config.yaml
model: "audio-text matching model"
dataset: "simulated sounds of rotating machines with and without faults"
train_examples: 39062
noise_aug: 0.002
time_shift_ms: 50
n_mels: 64
hop_length: 160
input: "log_mel"
spec_augment: false
win_length: 512
encoder_arch: "transformer"
encoder_norm: "layernorm"
encoder_norm_position: "pre"
encoder_activation: "silu"
encoder_mlp_ratio: 4
encoder_head_dim: 48
encoder_fused_qkv: false
encoder_bias: "none"
encoder_qk_norm: false
encoder_parallel_block: true
encoder_inner_norm: true
encoder_moe: "expert_choice"
encoder_num_experts: 16
encoder_moe_every: 2
encoder_expert_mlp_ratio: 1
encoder_experts_per_token: 2
encoder_shared_expert: false
encoder_subsampling: 2
encoder_layers: 12
encoder_width: 192
encoder_positions: "conv"
fusion: "cross_attention"
tokenizer: "word"
vocab_size: 51
fusion_encoder_width: 256
fusion_encoder_layers: 8
fusion_encoder_norm: "layernorm"
fusion_encoder_norm_position: "pre"
fusion_encoder_activation: "gelu"
fusion_encoder_mlp_ratio: 4
fusion_encoder_head_dim: 64
fusion_encoder_fused_qkv: false
fusion_encoder_bias: "none"
fusion_encoder_qk_norm: false
fusion_encoder_parallel_block: false
fusion_encoder_inner_norm: false
fusion_encoder_moe: "top_k"
fusion_encoder_drop_path: 0.05
fusion_encoder_num_experts: 16
fusion_encoder_moe_every: 2
fusion_encoder_expert_mlp_ratio: 1
fusion_encoder_experts_per_token: 2
fusion_encoder_shared_expert: false
fusion_encoder_positions: "learned"
fusion_encoder_cross_attention_every: 1
residual_init: "none"
optimizer: "adamw"
lr: 0.001
beta1: 0.9
beta2: 0.999
eps: 1e-10
grad_clip: 0.5
ema_decay: 0.99
steps: 6400
batch_size: 256
epochs: 41.9
lr_schedule: "wsd"
decay_fraction: 0.4
final_lr_fraction: 0.01
warmup_steps: 1280
weight_decay: 0.1
Rows from block 3 of the fusion encoder of a small audio-text matching model, named by matrix and row number. Rows with one number within an expert belong to one neuron, the router's apart. Each number is 500 + 40 x the weight over its row's rms, rounded and kept within 0 to 999. All counts start at 0. Numbers have three digits each.
After each expert's rows are labels from the 100 texts, of 14848, where the router gives the expert most weight on average: "fires on" is the input token at the peak. Only what is clearly more common there than usual is listed. The data: simulated sounds of rotating machines with and without faults. In brackets: how many of the 100.
# router: router (fusion_encoder.blocks.3.mlp.router.weight, 16x256), inputs 104-155
# up: expert up (fusion_encoder.blocks.3.mlp.up, 16x256x256), inputs 104-155
# down: expert down (fusion_encoder.blocks.3.mlp.down, 16x256x256, transposed), outputs 104-155

# expert 7
router.7:499551600490509502600466458580482537452472517561454513443467515551525430461532493509555513531497513470500480549480497534515416527564466523436507529572491512
up.3:488477470549494442475529511508580500485487440517477459506473578474499556554476443486497408475596516547508525462575446456492491421433604449478531485487494481
down.3:541534538427534620576485534412462496475500531574532524460528504501538428503468555547529546443468448473490468501446582439514484475573500502479447511488494492
up.4:554434546555526483499459510484588499498465518474527496464469542480538462493490524471531436472492473475528465501493487511532505482456492441518458475570515551
down.4:490455471550489543468532450452479582507499566423557447547579443478469501575456453465490477540537514491467524491495529554479405500478484546510563410470529580
up.5:489418453533586493442503541427448503538529460506514478565529456457446572537402465511472536464542512520515486493534488531533566443489496524545505460474478513
down.5:464456459530549483569490457460520505494527531451519453572517527494506536519483464461507445443503472450535569461503544562487468465491444454531460483525488528
up.6:461405502497517430526506498498480491505464461454443495459528480498432573462444429512564496445578610535546501526552523485565496369504547514501541498492468554
down.6:524500522508485540501490472511412510514510530549518519518494442483519438522462587472465568524508513489498464490446527487503530571536486502465489455470525530
up.7:521419403505462498446434533446549486515511403506494413560573458485508540489471491477465486556503463496545496454534483494528495470443544473549486547501474439
down.7:500502515510467497580406466511492524545553463577456490513508498498523501473457537503521542539500476419431524526450584535449533473535532525482472564473481521
up.8:426450462485541517510513551504536464553491458368511501508543502523483541498489465507520488477536484444484517529514500483508522506448501529533491469456500530
down.8:485412496613486520490502513464507555477523469414494451511510482474514514553509477472567442485500469468579524468552538542425454467472508473520486485554489551
fires on: "quiet" (33); "turbine" (14); "speed" (9); "and" (9)

# expert 14
router.14:465447441512498508547458545468468428452454486458601449516478539493509508531509483487574476496521491522472501511502469489529618426495563496494453572445517515
up.0:567489505502487576482459497591481447492463457542488508487478562502529505410463520507457572558465501525464448483540452480497470527471505510555476471486527458
down.0:460508450486496539585428533539454473524463481530544448493468553457588499518514538528583481459451483501512481538524541498491556500605418445491486553489501517
up.1:505500470491497475504489544553509578489477457545457508463523481462502488458539516514494558461474549487389458438510408506501490490493506525444476398511579417
down.1:524490466472539482513536490523445530585481521522426518472495507396438526558485463516539486413504403532462453484498450496547569515512510494504443531481465467
up.2:453482533454473443500532538520574519424439482442453469473466492481476548447505479472541552496510551490534474501467456469496469453444501477494521489515450481
down.2:449539575439525478580538386447485588487527489466501537470499427529488502502459497535476537507463525524508466465459578507520440518551511499481586566514548487
up.3:499516519542464494515499513460554448463477464522526533563556554474485542499515484492444441486515551578479519463530494492454437470444584534479526523532445414
down.3:458457492495535502531479515446495444557483512447439466501576458485467464527460492505557469488538469484476504500543572478423572500550506554534498514478486506
up.4:522528519542502524437496541536558528438502504577441542469479456526478502556556510447451548469577537534500448474513450507558514443495506568487499456509498495
down.4:517495508494479436495522530567455469498460510472399519530490554566492462503551509576500482544491466555455530430500468466518549494501501529509497506541452397
up.5:511494524419512462515485573533529460474477505512512481421521440528502501451520537574537546575542410477495545506512416491536494533570547469547463521504465474
down.5:528519482461482514597519428566508561507513476479481510456533371487437483495572475493514515469541452520423473527469526518534455520529515495481576526507454507
fires on: "<end>" (47); "fault" (18)

# expert 13
router.13:518526550511514508485467517522543477505497422469524557462524535516466474531516549590550431475566437490431459425535498479520504487517531436565514504475458542
up.3:464499451462456515487494555462478504504497460508454466538545442467496569412515492522425468533538544530548496491533470509494485469401480601552546491470482486
down.3:572525516477459492466480437508578428487461517525472552504513397494457493449508528508482501540471431528476485506505529478496423533492533513467550509441504530
up.4:546469495493452544475499503502517536467566461527420525445491515495464511531448457518537510521548471600450460537545446461500483495430470494525493420520498458
down.4:521494539508536482491466430485462488530506473489549418480481594530531457468456436496545464504427514465522429516528468552536557499478498413461461463537466510
up.5:538520543558525519525443542444503417508491506502539481520450548503545401559468560522503481534434454428470517536497486508471555473535499544521489513496489535
down.5:465496521498500471580447556459451504509497497568528472492460554455562455416501506445527461461418508440516442485473481548483484494563503453534506526543463512
up.6:558422547491523504449522499526430588467517511568452496515508499545484538486492524467453529462541533482479419493458476527536560542464474482482476431540512521
down.6:481422563547521506519487502492456498479493542469557512519502551550514430470507506546500554447429459459464462504528507531538466505520458429523484440589515495
up.7:510511512484488520456473501561563429492462486485560508448414584508496488533517483546506506558468487511423494444488462450476477496461555471569488465503532451
down.7:459448510469545438517443408472519512542500453425608479490491567485605425538401466506466514501458526438534509498579502575523542487555497461537481491519470520
up.8:489404515403545516456555552483525498477475485517519542541477518579467471492584475504552548537450519508527459541475455551477372587542528514510531480504476468
down.8:519491482556449492572499488489533416512532497470538485449466518389486463495523518547586482528510401480507500470545552532457522517472488460462396546521484487
fires on: "gearbox" (25); "room" (13); "down" (8); "speed" (7)

# expert 6
router.6:534480536504472525475470461535524449513494517547512498540455531507496546515512500485523535463561435558464483520498561517434555514530538523502485579534442545
up.0:525475514513546458566420557512561528498452499488470463487481538553447507468533489454464574514508542511448491413543481480562512501389466522500490520482541439
down.0:437460533464532497515416526495498507555582559502465479539552519517533494463530553542526584521476498440535513543497534540541464506495441503541558490535494460
up.1:463462619491500516494437546514516537454477503461528505512459493519516461469475502420522501513427483527507443547552524459475521592552525522512517496445514498
down.1:547485482466483540464503469463514482431468513573509521467533539496499469524441462521523449494508432510531458502522455494500477541536480447515482545478483500
up.2:436491542497546411518460522476503536494498496460491455481486455577456486477534483471496578515500516548484536485508513463507486517437475492479544478536521443
down.2:429470525403525523560482562488503472580523566471518496511552453525517489546578459501546540521494478507457472497513487448473459486571425513490511544511517454
up.3:507481502485558466559474525529529585469476567470513491413507525563432536476563484464437555514554559518475503483471516447541478549412508472448524477513506464
down.3:420468506420489557575540544517494445532565515448491480474526488526584537473527467485539548471421490518534562537509536490509441498568465518564534581525531487
up.4:502468523516462494491502499588471567451526526517511518474477467531488452501445487446454448528530509524471468504533483460580515538467527491470530499508547529
down.4:473459442512543454482467460499430455538513534502444506569499497504431594469469524489504553557447555508549487480554488530503540447452480482467492440454467454
up.5:493512570500537465542514532475506500511454546458501482454432464529408549442535492419461566471496528490491495468552441475529476483433491501453481489521515489
down.5:426486479474505537526470607517524496529561520476505455521480469496537489523575519517558468531441528506506464535480496484555460527581450514510546529480525495
fires on: "no" (21); "piston" (13); "slowing" (10)

# expert 3
router.3:490497527537496593553427518482507495526482520492582533537525480417475535506516473505505518502542509440429533523589512511462497489470439477526467542542542437
up.0:432464491548527504566460570488470482514464472533445469476523461503477501461495535544625521499463521507526460610572476531554507452489474551498456492583500478
down.0:442480572497522577508452499550498461537493504460488516496500516527534459597457509517503522518446517441447542521522523517515521491482452492531516473477521496
up.1:469482509541490460528520546490535528496540435541491447551636498504496546435523494487580453455553543501587524524532461574529559460505517479487440430472535504
down.1:502479547485507533522490453531497479534491509520497528494503565454551468555476485526478562521453535503456528530508589491520528532517424452515538479538499450
up.2:441507447525552528517452537541468509532526460560406498473572481491497470426530542585589475476502511489463499565511460551549580468438440513495499484570519471
down.2:449468507498548554547447539513482462561525525440509547527525503509490490542513441498500516509473512474456524513537537519524505449513424483536487458503490483
up.3:399463503507544507557474529494489522469521459526475453508531492518463524467517537543557491483467588485469490559558454548585501465464497571494463486579518452
down.3:419477516510519569547498545482453463537495514513502542502479520526525469533406555503484524532462556497448550549523555552515478484475438514497532466507506492
up.4:489531474462502460502468537504521487450591465517508440555549448442490550445439567472600488510516481524565463525574508498586474457484436525495507460474558521
down.4:408479505534472464439474475499540473523477552479545538470543516511532504535491504452469432516485525480555501522490479478560539532529513476537542507461551498
up.5:529497476404515468492536493551512451497465516480515506463473506525529527473470467436542539504444543586547503556489478408489473480466502488479497486467474565
down.5:505518495484521512467521584476467491572505444494425502514480484519521492486493524548462482488477512558487486459557498436465606458517491467542547507441491494
fires on: "with" (26); "fast" (19); "slowing" (15); "fault" (13)

# expert 1
router.1:504541421525572431465559399544465511524438524480534514525513462490471483460495424493529487476466460516481530441457567504579518486446505460497471505475455558
up.3:483492627498522506482499488516497469508503496509428460498487545487625474448471543562518496506458517484475537543576533489482498523516518506487517432537493470
down.3:501509514513501534518503558460473540551556524493508507537490557475565519552460476498489499480538487553471480558558617511510547552476459473446455473470576560
up.4:509447593537487552480483433365526536467441553515513527542479523480530459511451494485533579469383470439498515479516481522450467456506551520571509477551510510
down.4:498502526467476567562437520410522526566502512444510501519544498494473570469518478514539505478504423486468500535514586487488467485554448523511497489509505508
up.5:507533569468511531419536569453538546422516497525435485498426487505486580488548515482414531500525509539529412474578468417510446564465466465472549514452484444
down.5:507456481478529498490533553562493504504494450503534537517440449454486525541505415432496524502531504501491448511452455462506492554498476474491473448462468504
up.6:519585464459487471504514516566545456501495494467517511488534496539528466476567528538423486535521454458426555448518512540474468547405445512458438452556525459
down.6:527489452472468524443545495481503541501533457523502565573491473451473514557465489460440442534575461544452478494509548420485477571495473499489510447445583623
up.7:548499504487490550490453508486549498534516480596532505577510518513530422505497548501480483463455510525484528502484423484478515539522473430498550434512570440
down.7:493436550531503482546448452449457552474470475471570519561460531483525519493408458502566561456448494458483516442538603538544443459516534525537437517542510490
up.8:450507527542508510472520495508475505471422430536526504516444488504549453502505595504440487482474563502419463498521484473518486506515533512551490509496525450
down.8:445503559505523486484493413502520478399435530525512422471430479512479486521496507456464485513425533438488504470457509550531416499490503493583511508507524508
fires on: "<end>" (29); "a" (15); "-" (11)

# expert 11
router.11:482468548482506550540577498478406537483457499459494540579502458539461507489473459467491505530566548488542546523497526447491482492499483570585551467550448570
up.3:572546484484530496432492516586526519512489545518536550509428493472511515507530600472526517538436458478466485482491425447501543574497492488421435483509580466
down.3:505581476489546478493489485514482419545480563529481523452513455477437513441473502457527489522516449509549454457413456476480532463488537505471534586490499513
up.4:403467468461515472497499484492528473440446465484522505486489510520539474465471529496506565483455530522505463490469460459503455447485533454489525444522501491
down.4:478508569482536556569451514476483488563467563505557468431470500527477476430454495420549546415470509413501441542514547511506515491551437483467524444520538467
up.5:507503483557471415424492546485492475495503452475411589499516445542424535515446471496451523513590555544457491426492482487551479472458504526528576473522409510
down.5:460489536494514489502489440475517447457551528456513454501574511514550512502519509517505508498473534506463542441538544546460556450516537491575541573504493445
up.6:551517516463500519492426477560516510473433524565436501511484580479515454393508555495477540496476453550468463501431434566572473544448446477451515547543528448
down.6:467486503485541471504512597495441414499491545461520474536563474468469470447574624552517501530496481507505537440528469467485587460464528592505521511454589511
up.7:545561436488482500480376564581497450505489551533486540444490589495512464477513510493496532524462460553467423568456400475581572516460479436437486512492515450
down.7:504530501604591523470481480493558460534463537537506463541485493491556450476560538533536473369456520511490514537474496485496578481492513515473486511511539485
up.8:532553426457461515474480612536478500535584479535468463484498515567491462480549543545516539450512493477520459508484399536529524503502426471505506464506530429
down.8:461461506526500556527464533472453496463502491541482515491532502505502555433607521501564529479494537528543495608478481480485544503541484485479553543499447523
fires on: "up" (17); "slow" (11); "muffled" (10)

# expert 4
router.4:471494494475519512551512509436508454495476486471533584437479523498456488472523500529539526476497464542435430456469490431451483448559489494510515466480483543
up.0:510506523447527507546503576563554465541451469462458516450514486535481462477481453505573519521536515500447468530473523457505456525512472477534496519475546518
down.0:495508456490454556536479514396522467506588519483554473519540483466499513549496422512514477475492482484512559564557537558427527517557494534523502553503521544
up.1:465565462464474509461520465543485465476437540497504552474454493506606419484460541488517417522412460497509493513489472504456524581483558493475452497485489490
down.1:439490483561506487556507404447500530450547482436430527522522569518529478529478429499588452409510478415483510508480556523440495441550541508527564558521438493
up.2:538539468466434475455493513541511420438520426487487500527508570408498532491448496464534515551557440564443527496534479431477492503469557529466497473496452471
down.2:457520528456466540526510443513481458514548567424476538509501483534458492516505443477465548522491457437539547527446535534418434455536488534524528585470467534
up.3:498455503555563480548466384455407513549473508506499575525492571535616460495444446481526511535440501455496532449503518552497453508564534504500527533556495537
down.3:464480496525549490489494397456496531489523499439563439523534504508535508539501504491522490462415526484524515537558564608495482454510494482578522456591520540
up.4:506500520492454519468549442519545432518470509463602519391478438490473454485543456502542505525466478554505429559468525456525487601457509490520432462438486518
down.4:440526495462519455509502428445523519543569541493487437524503488434495486455489503465500416432484397475510559603498505579441459477540542481469534473510497573
up.5:464530469516478506479535529499488542427506533515457500492463488480496538469478542439526542506517520534421483517467449431508512568449483555526514392548513462
down.5:533475473565530484454564467565454522526455507562407532514488503494509525521503548547480550482463537504412436414451478467515473480519516496464475437503497471
fires on: "slow" (25); "a" (10); "reverberant" (9); "no" (9)

# expert 0
router.0:384531488544510477479501472555468449524479549455478405534474448501489476425501481521501545443479517536509475494445477486466486478539593555528596544458464436
up.3:463489503449443520510517552505441530451527446445507441468499496579489522445467476468505536436463547597559454553499477427481452458571534520486543510520451479
down.3:468502450474457449536511458527519448485485491501482514538554518494417537476549553525493505571508455510467570509421552485556492444485577610510556551406450492
up.4:482474434503482469469539505451459474497517478442449486488501471533496555450472419428517501500550551547523489517500438475531514446475495484480526474452460531
down.4:439439498491464534468495489476518490485513507543549513538511526497476560460553567438428509521467513474490573502509520523521483492434559573567446515486508461
up.5:452465423500475559535431570592514529509534399526503494462512576532576530457478547518460477503511514489473513561427442487453570516455481470433419456525498508
down.5:480553545461496412463508471502558583489490425427439453516472502452508510574472414497517444521451527557519484527537431482468506484506562492493521540480480515
up.6:468435591502465563460475483539488556405445466497515505435459537616553499408416540420485550513513567580498443547522465468491448515496523469438493497541510480
down.6:441449470483512514535512461528517385561477502535485507507541521515513507531552581543518491532534500505493561513452484495562469462488558548504516579481467473
up.7:517470476409467534476458585564491480467548440502496493463521537501549572534526564561510490495525399489423548452558482510501547489529509510559491487525539508
down.7:538551521479534555519526462484431546529551458546460487441453505472552585437486504415500494399496511536558498536486511517417525494574443504515469526441444529
up.8:544509545487502557535471468478520494521508489556499521452508539529475559521438537480511449551567453494482429510527472532480483423528441480482460504438564547
down.8:586513490500515546502474543594442496493471610512544448487475511556433450471470458597512543497525480508530513443507480539517491461507494471435513501493447457
fires on: "slowing" (11); "fault" (8)

# expert 12
router.12:415466490521566535470483509456531506533425541488480452558535498498438567477476500488538509483495477472425437508510471472479430519444482528491511527507482507
up.3:524463504525537490539381517516556471530430518519468497534503497425512473484466516473557515540487465465482457528509454499480503467576531531517494547465542481
down.3:454483448483541502522513505438511430490549523454461490484537529527509508469522534564520465497513458467466519448575594528464466465459492480567512535515489493
up.4:457493486471506491583487564474527474503512436528472513441469514519554491411488522530490473491505494550568506496480457490557488495436489504508523536501533518
down.4:498501478530550488453418531453442520523510490525501505479453476499449541475482480509481531444558528513474469521535452538546539470531511484511485452454528505
up.5:477532547433523618472483543512487480460482490495464484509508526491553436546455508606492518566482518512497473555504449429509446515534542555480441500447485552
down.5:543548521587530487510495443503506498522473435475605527430485527527471445580450402534516426467541586525457510494521505524476507503488501469433496484481443521
up.6:453453482526463511486548536445438518479554491472477507398514515554471527504437506518538482442572521544548481513520509557535522440521500441514565486550367562
down.6:560562480496500457501507476457460599555512493539491504469519488440528461547505446470468531451501522496537467431495504481505531497551467438411514462512546544
up.7:489485442398399512490520501497448478495489455533485504468467545584548515442544550533427480517479473447528547446427436523533506521459529497576524523543540413
down.7:490480549548550463508499492566503410537486499526416506470483530572477441427485509463490515478517562468477509493545524432486468460490490452476446479495511516
up.8:523511487505464488494491544472499520407494425500484552528438533586525489496506576457488472475501447539561466532508405462538535512457466498486490488526551473
down.8:504452500478494488452539492487519517443535502483558475535524518554536477500469512501484461535491533474579563535517463530432484476466509544576507452462457494
fires on: "speed" (28); "leak" (14); "knock" (12); "fast" (10)

# expert 8
router.8:489464506486483459534452497567540505498531429513538500428448581483549499562467450398507502541486513563539504535517507512554469528466442458464466505495571474
up.3:413488503459467527442510477485403505488540497518471491554545516486521522498490586522463498458513537469545466516488463467471496482482539510477501509515497524
down.3:524522548438554509512502554476514545521513532452533565446503484492435497561518436409491542442479471536475473623483566478511505456559440491498501543478545596
up.4:489504505474468512477520462467473423431455600609518483542481459529463495461530565471427514559539436476511447506436510501470518513478571624454532516511475477
down.4:485502489536422490467529464499524469511474560520569551489487450443486461469499512489482507449478531573494500459534533521465488514560546473442461437509576536
up.5:468459467530507558473526612424464501516534559484431463580558478511470514413486546567503510442560561484480488518477486473489556532489548545484501547512442455
down.5:567531417518530492499458511528504369545515530519573503462477480483421481512568500508517501528517424473478455475489455482540499553496513515440461528499573541
up.6:449434533501486510523485570550449522464510433438450538472533456609501534438518516510505569540484503505465533492546483529488434459480563585584526471532475496
down.6:500492444514527487495513492514474530515510534562542449494517464451498500579498474472504477513503438509511475482507541546520545540523440462501526431517517593
up.7:470422574488494498501476494553518523482490408442480491502479476518558497477473500489473544446470493528522508516540486465483431491527546486549539474560528410
down.7:507505527541525511509457488554454513518430520548534501454481451493525446481528542443518540474450556437428474498484467553497530476548418473544536428559551463
up.8:476471465546501481507492495521509585474471424522407509533548487490513504461475517546514489434513562517528502491438429496488488394477548496484613533502473485
down.8:444477493507497530576436515576479508581506512472507498491477541545495450441507489573560570421508493513490531515477488508495472512537432482440513536547531499
fires on: "thin" (20); "fast" (11); "-" (11); "medium" (7)

# expert 9
router.9:497476476606497513500508501449465518550495550502498517508520500539526445442488574446411491534539484470538526506429511472493519485504516514399503539505463525
up.3:408430516519524469467515493570546495466496480482428550419499497486490502525467522536585582472412524524486552527530478460500514425516538480540515419592501483
down.3:523494407449505499538513511489514379488494516455508515498503537492489455532542504541524451471509408485503517466485470523467476531497477436430554521510426490
up.4:511470558462532494463433432488475551453536457472497464447549475520474545498516508539452559450495466566467485539529487429567541476509572526497496431608567479
down.4:488510525502515530518513534411457482545517536431480452442550553482483496508461478488491505489510529502503536530571517513476507534537454521500474551495461492
up.5:498464527476490487555476550560557506499484503468501462452484516482501516459558488471485583460492535539554520476446431549549553514460436481447451499505489457
down.5:602541506481520542489459400459467559493521559529552524490411493526545483498461503475422501433553537465539484424391473507525526459534481486485513480497534481
up.6:522458489541484480571417496507534442491461539518556461520565521405476495434462531487501517574518450507516496524589509570524518498435430538516491507522502524
down.6:488435497566520505524441462583464489501485541527534535506514532547536459474501530503465530442472522491474551492486478546503492497519455512522528453500573454
up.7:535533549530441478589416519525506474513502484529472479504516485422442481439475466439518522571540509506533555543475494539517574527486441536450548549477449528
down.7:588531514512469530496510495508463573491509501579508558482479517492548464505526487519437504442514523495498489420426474458463491479551477484487531500496565439
up.8:487524514505484481567478551474565495512508521483539501453550515487462489465534467481508530551497521518566528482443498567552564509410444514448449537486504544
down.8:520519490512486514516507466554460511515477494555472558453453502488530443522504512517443529468536517544520519464464443499502502492553475484478505501468554465
fires on: "<end>" (46); "-" (22); "medium" (8)

# expert 2
router.2:487503483511569539540478535441466522514509488498493500486552507554497519526526474522482581496529495509533496431444483493470543510498451454492552496479475434
up.0:473561505525507474501521515474488442503458587512524511503472506481438543486538531448448447519519474532507478496535523462509455529502538554529471571499544470
down.0:490487532424456543513541481524519465457538418498409563517511504477574512542412484476489456549506469591550539576510539500469510542482588530534528555451542479
up.1:456494548592453509523502448461476477510450501509516508572493466502529510490439525476517448479541509437483499553512516494519476522459584569554471479520507578
down.1:500473558487447491473529460549518461436456519540493518622490505527386507493520556559476486526479525469422522426505524514417434482487574525567508466507608472
up.2:550549458448479508457579557524539521481529531489526540421471473545415576502604494443423517440525449503503508460495490453500461578478461452465436480478471409
down.2:435431559533523515554415487503461529515459512463538511509500564517560466496497525464510542452463536459490536487533467539547480449562467470503516498565520463
up.3:520489521546503541522396466464453526468513435515472466526526508485554487521463466550431443538560548520501520460530513529583544428489542486534605526536452540
down.3:544506516476499519473555477475515484483479537517471524527492473457552519546457485444447473549506442460551486520447525460416491510513516536510483522449574555
up.4:469541491479413562475464474484450432506480500562515438495432573506529545388454542421457499492517472477550466532482481461515534520462483525481540509455496484
down.4:465488538518492526470507522464500491520515441418615526485444506460496515505473385506453488437535522461472545525530606488468510473474533529465491461511406514
up.5:449430499547520563454461507519499485411481509458545505481445526481548449538447534480516479484441521551452445534616520479456484501530534510563461418557475520
down.5:545493502487449465526481375489501538480461554470542526541524500528428507482401470456468458529487517522446504507460578524458423538472509524494500489532482545
fires on: "<end>" (37); "fault" (31); "a" (16); "compressor" (8)

# expert 15
router.15:506505528515410473521512485434512437467465525521507502469490559423490542462564534516515494425459493535465566521483511525483486445528564501498525453540423505
up.0:490499498525507482490472517505509494480481517497376526465526533496461507453545481515489561478525543470428495519509474503539526462470450490479450481515490495
down.0:439519460475542539533470522565495474526485509488498490510536472516474500571502538609541524499482440604407465525491503468486515513510497531545543527502477410
up.1:454482547456418526467569462508487504412539504530476515596550460541435549517425496476479563506498510474471525481509536486523422476488562563590470506441438491
down.1:464522493488522534528560530540579450451496502458534534457526470535475528499530446511516483545522459586464533550581537464441512528511479609484499558533456531
up.2:492478387533460473515451502503468462477389474510518498557528472495531488532522538532457463557531490500509497470460389514548467490487493526559483519495553482
down.2:523512472502512507484507457533508487573471500437475457514525563497481515514399507486542475522530464521532467506582459418530541535487517454490472501472554441
up.3:539542461477466537459485463500450446467543554525501506551483466534519509489551560444462599548502483479462476448556500501511476545428509596501492563499546416
down.3:517540425538509549508469473458502483500464502485570461503505574531520492446493522450428504476465493504510512504529493480485421486509466515500462511520456496
up.4:501536560495527517525458533535522531505467447490407537513427568504551443498431511514532557473487522497515420538515450447566466475543494449496528481555536539
down.4:458422510509523522556439473480547456497483489511546449540499603495533474512520467492506490504501466490569542550517471505449477447467450526538557504534570466
up.5:430452506442516495496598467476538481480578518475424504484554423497477559513463482526485538498539514534492504513544575516518479526471500481493541490501426530
down.5:461475642474508477463490484491510484477460480529447475474473561485519516471390514494487440491484491524426490543593543541487527475474504512542468504524526491
fires on: "room" (26); "slowing" (21); "up" (9); "down" (9)

# expert 5
router.5:528517508545492517468494430481486482495495550457535519475482478540514491482535547439478431478498490417657509525404388563458482509469560495518508513477470548
up.0:453521420484562459487499497526458421512529489536535462510521466493494473537494505514514511521495512481459493456516498517552542476488517552477563438517543469
down.0:528578509470478422496551452459512576456497486476539505491479477451465504600443393509477489452497524558510500514487519466510482539529564455464538488485531519
up.1:462489533509470443488487517456478563430536442466452522500513473478460495467411521549516515440439524545513488534558543500517523395481520529481522456524463485
down.1:439568548494512523575459484499494506515532448520544452554531562460485461543500473518543441491433515489458525550455477538508482466516513436473561475492420526
up.2:483547408499552459528586487505482517537530503431523486508551389524460546469529432523501474451576536493528482551450539466448481466529509515462534559425491567
down.2:461489473507532477512474562497530458546509481423478456505541515524490517462548480541535455457522501532457520537551510463501530453446508548525517471465443489
up.3:516511530520410449557424464568518502476472497505505520467429564555465483479494462536527451489485467548443464432552483416506460464486496508452542478441548475
down.3:499486536483509488483536550542427469478516527514483527476459498567493537440516535483476544429563465559439439506535472473520449505433526417466443536459422423
up.4:489497450537518474552435505474509537488487537408531452536531467490528527432516438472557473433536572468572485535501492530471472437565559523495492523526507536
down.4:442475466433510501503489642453494562446511458511446497477530512514456543476599527468508476468575546539589549505511505541503465473482522500490461515475429444
up.5:511518498519435481566449516512530505453429476525470533496425489522491431515490532455468487573491552526443513408500517438483457491499490541487558529469513453
down.5:491442561511565534496514558531471468496474500475470494506496543544487577374504536484454559466554447508546478500527529487572520534490481484485485521491420420
fires on: "speed" (13); "and" (8)